{
  "model": "masked image model",
  "dataset": "pixel-art sprites of 400 made-up characters on tiled backdrops",
  "crop_scale_min": 1,
  "method": "simmim",
  "norm": "rmsnorm",
  "hidden_act": "gelu",
  "head_dim": 48,
  "parallel_block": false,
  "conv_stem": true,
  "layers": 10,
  "width": 128,
  "adamw_lr_other_params": 0.0012,
  "max_steps": 36400,
  "final_lr_fraction": 0.01,
  "warmup_steps": 1820
}
Rows from block 3, named by matrix and row number. Rows with one number belong to one neuron. Each number is 128 + 24 x the weight over its row's rms, rounded and kept within 0 to 255. All counts start at 0. After the name is the row's rms in percent of the matrix's.
# fc1: MLP up (model.blocks.3.mlp.fc1.weight, 384x128), inputs 64-127
# fc2: MLP down (model.blocks.3.mlp.fc2.weight, 128x384, transposed), outputs 64-127
fc1.114 084 [143 144 146 100  92 142 143 110 121 145 119 126  72 129 111 116 164 129  87 161 131 122 157 155 128 131 114 132 129 144 129  76 149 113  95 165 128 135  93 152 137 117 104 134 131 158 164 121  99  89 106 137 128 142  82  80 128 135 111 138 159 151 164 156]
fc2.114 086 [111 113 131 158 110 159  86 150 143 207 103 133 135 121 103 131 160 138 125 119 137 135 138 181 133 168 130  99 141 155 168 125 161 115  99 126 142  83 152 130  97 161 130 134  81 125 118 132 145 116 101 126 146 153 122 136 141 102  98 146 100 109 121 166]
fc1.115 117 [103 123 135 128 160  93 143 156 107 127  87 111 114 129 109 163 139 166 104 105 146 181  97 115 114 149 138 132 129  91 128  92 155 112  86 185 126 144  93 113 189 145 139 120 123  97 161 136  99  97 133 151 124 110 155 132 118  96 102 127 159  98 132 114]
fc2.115 096 [168 146 148 116 154 118  88 130  86 126 125 110 200 154 181 110 134  91 145 132 126 114 152 114  79 104 111 116 154 131  96 159  83 109 185 112 137 125 158 126 128 112 129  98 139 107  97 112 145  92 140 131 128 124 158 146 113 192 128 133 133 139 118 113]
fc1.116 103 [147  98 128 141 123 136 179 168 122 152 146 111 125 111 157 127 105 151 130 124  74 154 166  63 100 115 126 152  95 109 142 168 126 104  98 112 130 134 118 150 111 155 162  97 120 125 146 145 122 109 143 126 122 131 110 161  80 136  85 134 143 110 116 137]
fc2.116 103 [121 163 109 116 191 134 136 129 108 134 138 139 144 122 127 129 118 111 121 123 157 124 138 157 151 153 107 116  94 124 139 153 120 102 199 108 134 132 143 116 104 126 127 118 127 126 121 114 125 138  87  99 140 142 120 133 157 121 151 169 134 112 144 159]
fc1.117 102 [ 83 102 136 110 154 145 137 131 130 130 146 143  99 123 146 109 132 118 165 107  83 107 139 105 146 153  78 163 131 100  75 103 160 114  99 132 159 109 136 125 113 129 119 134 121 157 133  91 104 184 143 139 126 127 130 153 146 161 136  97 140 121 148 124]
fc2.117 087 [109 125 146 125 114 126  91 137 135 141 130 142 118  79 159 122 110  99 114 123 121 137 112 115  66 131 109 111 131 124 126 101 155 153 107 186 137 156 155 142 137  92 131 119 121 148 113 117 101 200 139  97  90 121 136 152 153 135 146  91 108 117 170 131]
fc1.118 087 [115 118  94 144 113  97 129 125  94 154 110 104 140 147 119 112 124 108 173 108 131 143 110 132 140 103 148 194 114 101 140  94 109 112 119 116 127 149 147 134 122 109 169 165 107 147 147 125 137 125 150  92 107 148 121  93  96 133 128 136 150 146 111 139]
fc2.118 110 [156 151 153 117 156 158 107 134 150  98 155 156 125 101 157 121 126 144 107 160  87 129 126 123 120 147 142 106 156 184 128 175 138 170 117 122 160 115  94 112 144 109  99 134 143 126 122  99 111 130 101 103 144 136 153 140 147 117 147 146 125  96 127 148]
fc1.119 079 [111 113 123 148 149 147 148 128 131 138 147 139  89  81 115 135 100 144  97 148 123 156 140 173  96 121 109 154  98  94 145 117 120  97 139 132 118  89 138 166 104 126 127  95 120 149 130 157  91 161 151 129 158 163 116 137 119 139 136 124 143 132 106 160]
fc2.119 078 [106 135 137 101 140 124 165 100 152  93 127 171 116 144 141 148 137 147 113 119  76 126 139 119  91 140 130 118 116  98 142 116 113  56 129  96 122 149 124 104 148 107 132 129 154 156 130 108 106 110 179 128 106 103 133 159 154 153 123 126 146 119 167 139]
fc1.120 107 [134 116  97 102 159  98 116 123 140 118 120 124  81 145 105 125 148 129  91 122  98 112 141 120  83 136 105 105 101  58 112 152 192 127 114 120 129 110 138 153 108 150 112 108  82 130 138 159 105 145 142 114 169 111  99 146 171 130 135 138 155 106 114 134]
fc2.120 094 [173 103 184 126 166 120 169 141  94  72 111 126 132 162 115 139 108 164 151 115 120 154 139 104 153 131 165 146 150 103 106 160 131 129 101 125 128  96 122  86 126 118 126 133 131 124 120 124 113  62  77  80 153 130 131 111 122  79 126 147 151 120 109 119]
fc1.121 072 [ 87 106 141 134 181 126  97 114 133 110 101 149  81  95 129 153 137 127 117 184 185 101 117 179 150 119 153 168 154 141 121 132 136 131 142 126 152 140 107 170 105 116 127 103  93 138 106 117 121  95 117  93  88 132 125 141 107 120 127 156 133 151 113 150]
fc2.121 078 [138 127 131 142 138 145 108 127 108 149 132 142 119 131 131  78 144  86 127 135 137 131 144 119 135 126 159 140 133  68 171 101 137 112 118 127 168 139 138 120 117 136 136 157 141 159  86 116 145  98 142 126 169 115 122 131 167 114 132 119  79 128 134 152]
fc1.122 077 [141  89  99 148 140 121  81 129 119 135 152  95 134 136 106 115 146 146 114 174 161 108 105 128 178  84 118 174 100 103 157 116 140 100  78 118  89 131 153 123  98  88  96 102 111  78 142 126 137 163 149 130 134 153 157 143 100  98 144  81 102  93 137  92]
fc2.122 076 [122 168 148 107 120 120 154 133 181 108 100 154 153 138 153 131 117  95 163 109 115 129 156 132  76 152 141 107 173 117 134 116  96 136 145 139 140 133 120 158 216 122 151 140 143 161 121 128 117 144 118 115 117 105 135 146 165 100 100 160 112 144 122 182]
fc1.123 063 [117 127 157 171 146 102 123 149 146  96 156 133 123 127 116 115 134 155 159 140 138 125 119 128 132 111 129 139 109 131  96 152 143 122 152 118  99 150 162 114 122 149 107 140 139 119 110 112 127 181 133 136 133 173 140 108 144 137 144 162 132 110 130 114]
fc2.123 069 [118 107 139 103 101  99 115 100 116 110 141 152 169 135 136 145 140 128  96 125 174 146 121 108 119 135 106  95 150 110 186 148  85 166 136 106  99 119 142 165 109 134 136 150 125 164 168 139 142  95 121 121 123 107 119 170 105 112 147 114 122  81 124 137]
fc1.124 094 [113 119 117  87 127 145 158 110 115 184 143 123  95 117  93 124 126 156  98 144 156  89 124 141  75 111 120 138 106 107 159 155 133 148 153 141 130 180  98 115 145 119 128 150 123 148 124 149  86 130 144 134 100 133  97  71 133 146 110 143  92 143 119 129]
fc2.124 080 [150 133 151 134 124 112 124 116 124  77 135 122 144 114 133 131 117 122 182 108 120 130 135 108 154 124 149 124 133 122 102 120  79 168 138 123 156  87 158 144 126 163 116 170 129 179 100 123 109  85 155 138 132 116 120 145 119 149 124  90 121  33 138 150]
fc1.125 077 [160 130 153 116 145 155  65 121  60 127 117 115 131  59  88 138 127 110 113 102 140 140 106  70 118 138 117 114 180 130 101 130 103 101 111 140 142 144 132 156 111 136 153  96 117  91 160 127 146 143 126 166 149 133 134 120 109 187 155  99 113 123 105 149]
fc2.125 088 [133 147 132 134 118 110 175 132 148 118 129  97 146 165 152 129 134 126 118 139 119  91 120 163 144 134 127 169  74 140 154 104 143 160 103  88  99 117 130 113 169 119 141 152 134 185 110 150 111 116 142 115 141 110 125 129 121 114 104 144 121 130 159  61]
fc1.126 091 [ 89 133 152 148 121 140 122 108 144 123 128 152 119  80 107  94 128 160 114 112  59 165  86 155 136 123 130 130 110 123 113 135  70 136 131 140 103 140 148  90 122 117 165 157 113 135 102 119 113 153 126  80 102 123 131 112  94 148 153 146 111 124 111 120]
fc2.126 105 [116 101 111  86 108 149 118 150 101 108 137 138 135 179 130 121 156  79 127 109 151 145 126 137 106 122 114 120 152  97 140 111 124 135 128  97 157 102  76 120 133  95 109 129  74 144 156 162 128 127 114 104 122 107  98 158 170  84  98 124 159 120 140 136]
fc1.127 092 [132 133 140 116 159  88 153 128 129 106 147 143 102 121 116  69 124 163 144 182 124 129 138 139 130 123 106 160  91 158 132 116 153 152 139 133 149 114  80 133 125 118  97 116 168 122 161 141 173 151 117 109 129 151 132 126 123 149 166 166 122 165 104 166]
fc2.127 090 [138 127 152 130 142 109 177 165 162 120 100 115 148 111 117 127 158 149 104 132 102 179  84 108 152 108 137  98 119 114 166 131 118 101 104 111 116 128 126 125  98 153 105 102 115 130 115 104  88 115 136  81 127 139 123 141  97 117 121 111  93 102 143 102]
fc1.128 107 [146 119 120 172 176 123 117 142 100 153 130 143 101 132 128 139 140 120 131  69 113 134 163 126 123 109 142 140 108 142 141 118 146  95 200 110 174 103 116 154 135 147 112 123 145 114 144 111 156 111 143  96 135 102 133 119  86 116 126 154 108 167  97  66]
fc2.128 107 [120 114 139 123 142 100 142 155 167 134 155 121 143 134  98 103 105 117 105 116 115 136 158 121 107 154 122 108 106  83 135 137 113 120 147 106 108 105 127 106 105 147 106 135 127 144 130 106 142  86 148 133 129 106 154 150 152 126  73 127  91 143 114 103]
fc1.129 081 [120 114  87 175 140 162 147 131 134 165 115 125 146 132 158 112 101 140 127 128 147 133 116 127  94 141 116 133 141 127 140 102 173 125 154 141 154  97 141 161 164 123  82 151 169 141 150 121 110 133  66 144 108 150 131  89 127 112 129  83 146 133 152 125]
fc2.129 082 [103 152 137 142 108 113 125 111  76 121 103  96 139 136 124 136 129 111 112 129 104 131 152 141 119 163 125 122 140 108 139 158 119 167 153 115 158 154 138 140 116 124 127 104 121 135 108 155 110 124 158 129 108 148 148  81 131 145 125 176 113 124 121 128]
fc1.130 129 [141 118 140  92 126 125 168 121 182 104 128 129 110 136 158 118 112 115 105 126 134 128 153 103 124 159 149 158 111 101  98 133 100  69 120  90  97 120 148 155  97 153 103 129 149 110 162  52 117  99 123 102 133 145 103 152 107 131 161 157 158 103  88 112]
fc2.130 095 [138 147 135 151 128 182 130 141 151 162 130 116 168 118 112 116 135 165  97  80 151 158  85 166 125 155 127 125  95 145 137 169 128 100 136 122 106 119 141 126  92 127 138 150 139 109 141 132 118 102 121 141 166 139  93 132 103  89 141 146 128 128 121 188]
fc1.131 099 [124 119 122 125 155  85 148 100 120  65 104 116  87 139 100 176  80 138 120 156 153 176 151 100 150 118 141 153 133 136 106 111 130 126 140 169 114 173 164 115 126  90 107 116 142 113 160  93 123 124 161 101 121 181 123 157 181 126 132 110  99 134 111 156]
fc2.131 074 [ 84 109 144 142 103 120 102 118 112 116  86 153  87 135 109 111 138 107 125 143 133 135 123 140 142  84 123  99 155 173 131  67 163 152 149 121  86 164 115 111 104 131 108 114 123 134 141 129 148 138 195 122 115 158 159 118 153 140 121 145 132 115 128 141]
fc1.132 087 [147  99  93 106 128 135 124 101 158 126 156 151 179 150 129 171 147 139 129 132 147 137 119 140 161 135 106 131  99 163 132  98 111 133 123 121 122 125 132 102 112  93 121 104  75 120 108 126  86  69  85 118 171 157 124 110 159 104  96 160 108 120 122 140]
fc2.132 087 [ 93 140 168 152 132 113 126 127 120 131  97  99  94  83 118  74 101 132 137 152  87 138 108 115  82 150 170 125 174 108 121 154 141 136 135 120 138 153 110 129 154 131 110 115 175 134 136 101 173 195 158 111  81  90 112 101 135 156 163 130 147 111 114 119]
fc1.133 122 [133 143 146 139 108 124  93 143 145 129 136  72 137  90 121 168 115 138 154 168 132 167 170 135 112 117 124 142 104 125 137 123 152 145 122  95 134 145 129 115 107 161 138 133 142 101  92 156 124 132 101 107  72 114 142 118  97 177 142 164 130 189 109 104]
fc2.133 135 [139 103 185 116 108 115 147 106 122  99 110  68 129 124 102 172  95  94 111  94 109 117 109 125 147 158 130 145 123 111 178 125 119 126 153 109 153 101 150 129 118 137 145 164 120 111 135 120 115 109 104 122 130 103 163 126  88 158 146 134 108 139 100 119]
fc1.134 106 [ 75 128 104 154  94  73 107 129 141 153 125 121 115 102 131 151  99 117 142 134 126 157 155 119 134 101  90 122 124 153 158  99 148 137 121  83 167 154 113 127 158 137 147  92 113 114  97 145 133 147 108 116 121 118 133 152 110 158 163 141  70 161 128 117]
fc2.134 098 [139 134 154 124 113 138 136 149 128 127 128 142 145 122 136 132 176 117 114 128 153 138 130 135 104 144 108 137 137 115 176 109 135 148  79 143 134  85 111 138 142 165 104 145  95 160 144 152  99  96 104 106 171 162 101 131  85  96 133  60 131 150 179 123]
fc1.135 105 [141 144 160  97 136 170 114 120  81 156 109 102 123 101 136 113 100 144 160 112 165 122 138 115 141 139 123 149 119 113 106 126 137 120 112 118 126 139 111  91 143 124 173 118  91 101 142 124 150 118 149 130 118 166 136 113 129 142 145 140  98 118 145 140]
fc2.135 118 [151 150  86 158 152 142 138 140 128 138 147 114 142 119 147 133 100 144 106 134 104 130 130 145 118 150 162 123  99  91 109 149 147 133 148 124 135 157 129 183  76 115 105  91  74 130 123 105 128 138 116 109 116 105 103 124 145 139 144 126  98 123 116 113]
fc1.136 097 [154 168 158 148 152 151  95 143 139  80 133  98  89 140 101  74  94 122 143 131 112 151  99 135 115 150 132 148 113 167 134  88 140 149 119 113 146 106 148 153 113 137 125 123 124  93 110  73 150 132 171 119 151 118 115  99 137 156 168 108 141 133 114 171]
fc2.136 125 [140 112 127 114  88 135 168  95  84 147 102 171 139 154 113 118 151 109 153 129 146  79 140  97 161 112  82 107  89  99 109 117  99 140 140 131 107 146 115 145 104 137 118 130 111 148 130 137 157  91 144 179 116 128 182 133 130  98  86 120 113 118 132 109]
fc1.137 143 [147 166 137 149 143  94 122 138  83 149 109 113 144  84 119 176 118 149 140 149 118 128 146 144 147 111 132 182 114 136  78 118 136 159 124 117 116  76 189 184 148 106 118  65 132 110 159 160 133 100  99 154 141 137 126 147 144 145 148  98 134 116 152 127]
fc2.137 164 [108 141 127 107 107 119  98 119 122 101 153  97 164 165 129 127 129 113 184 190 134 106 147 134 138 115 176 122 130 107 116  88 111 114 103 136  91 102 142 162 111  91 138 120 119  46 114 123 143 124 127 140 143 110 128 138 121 107 123  72 143 108 199 159]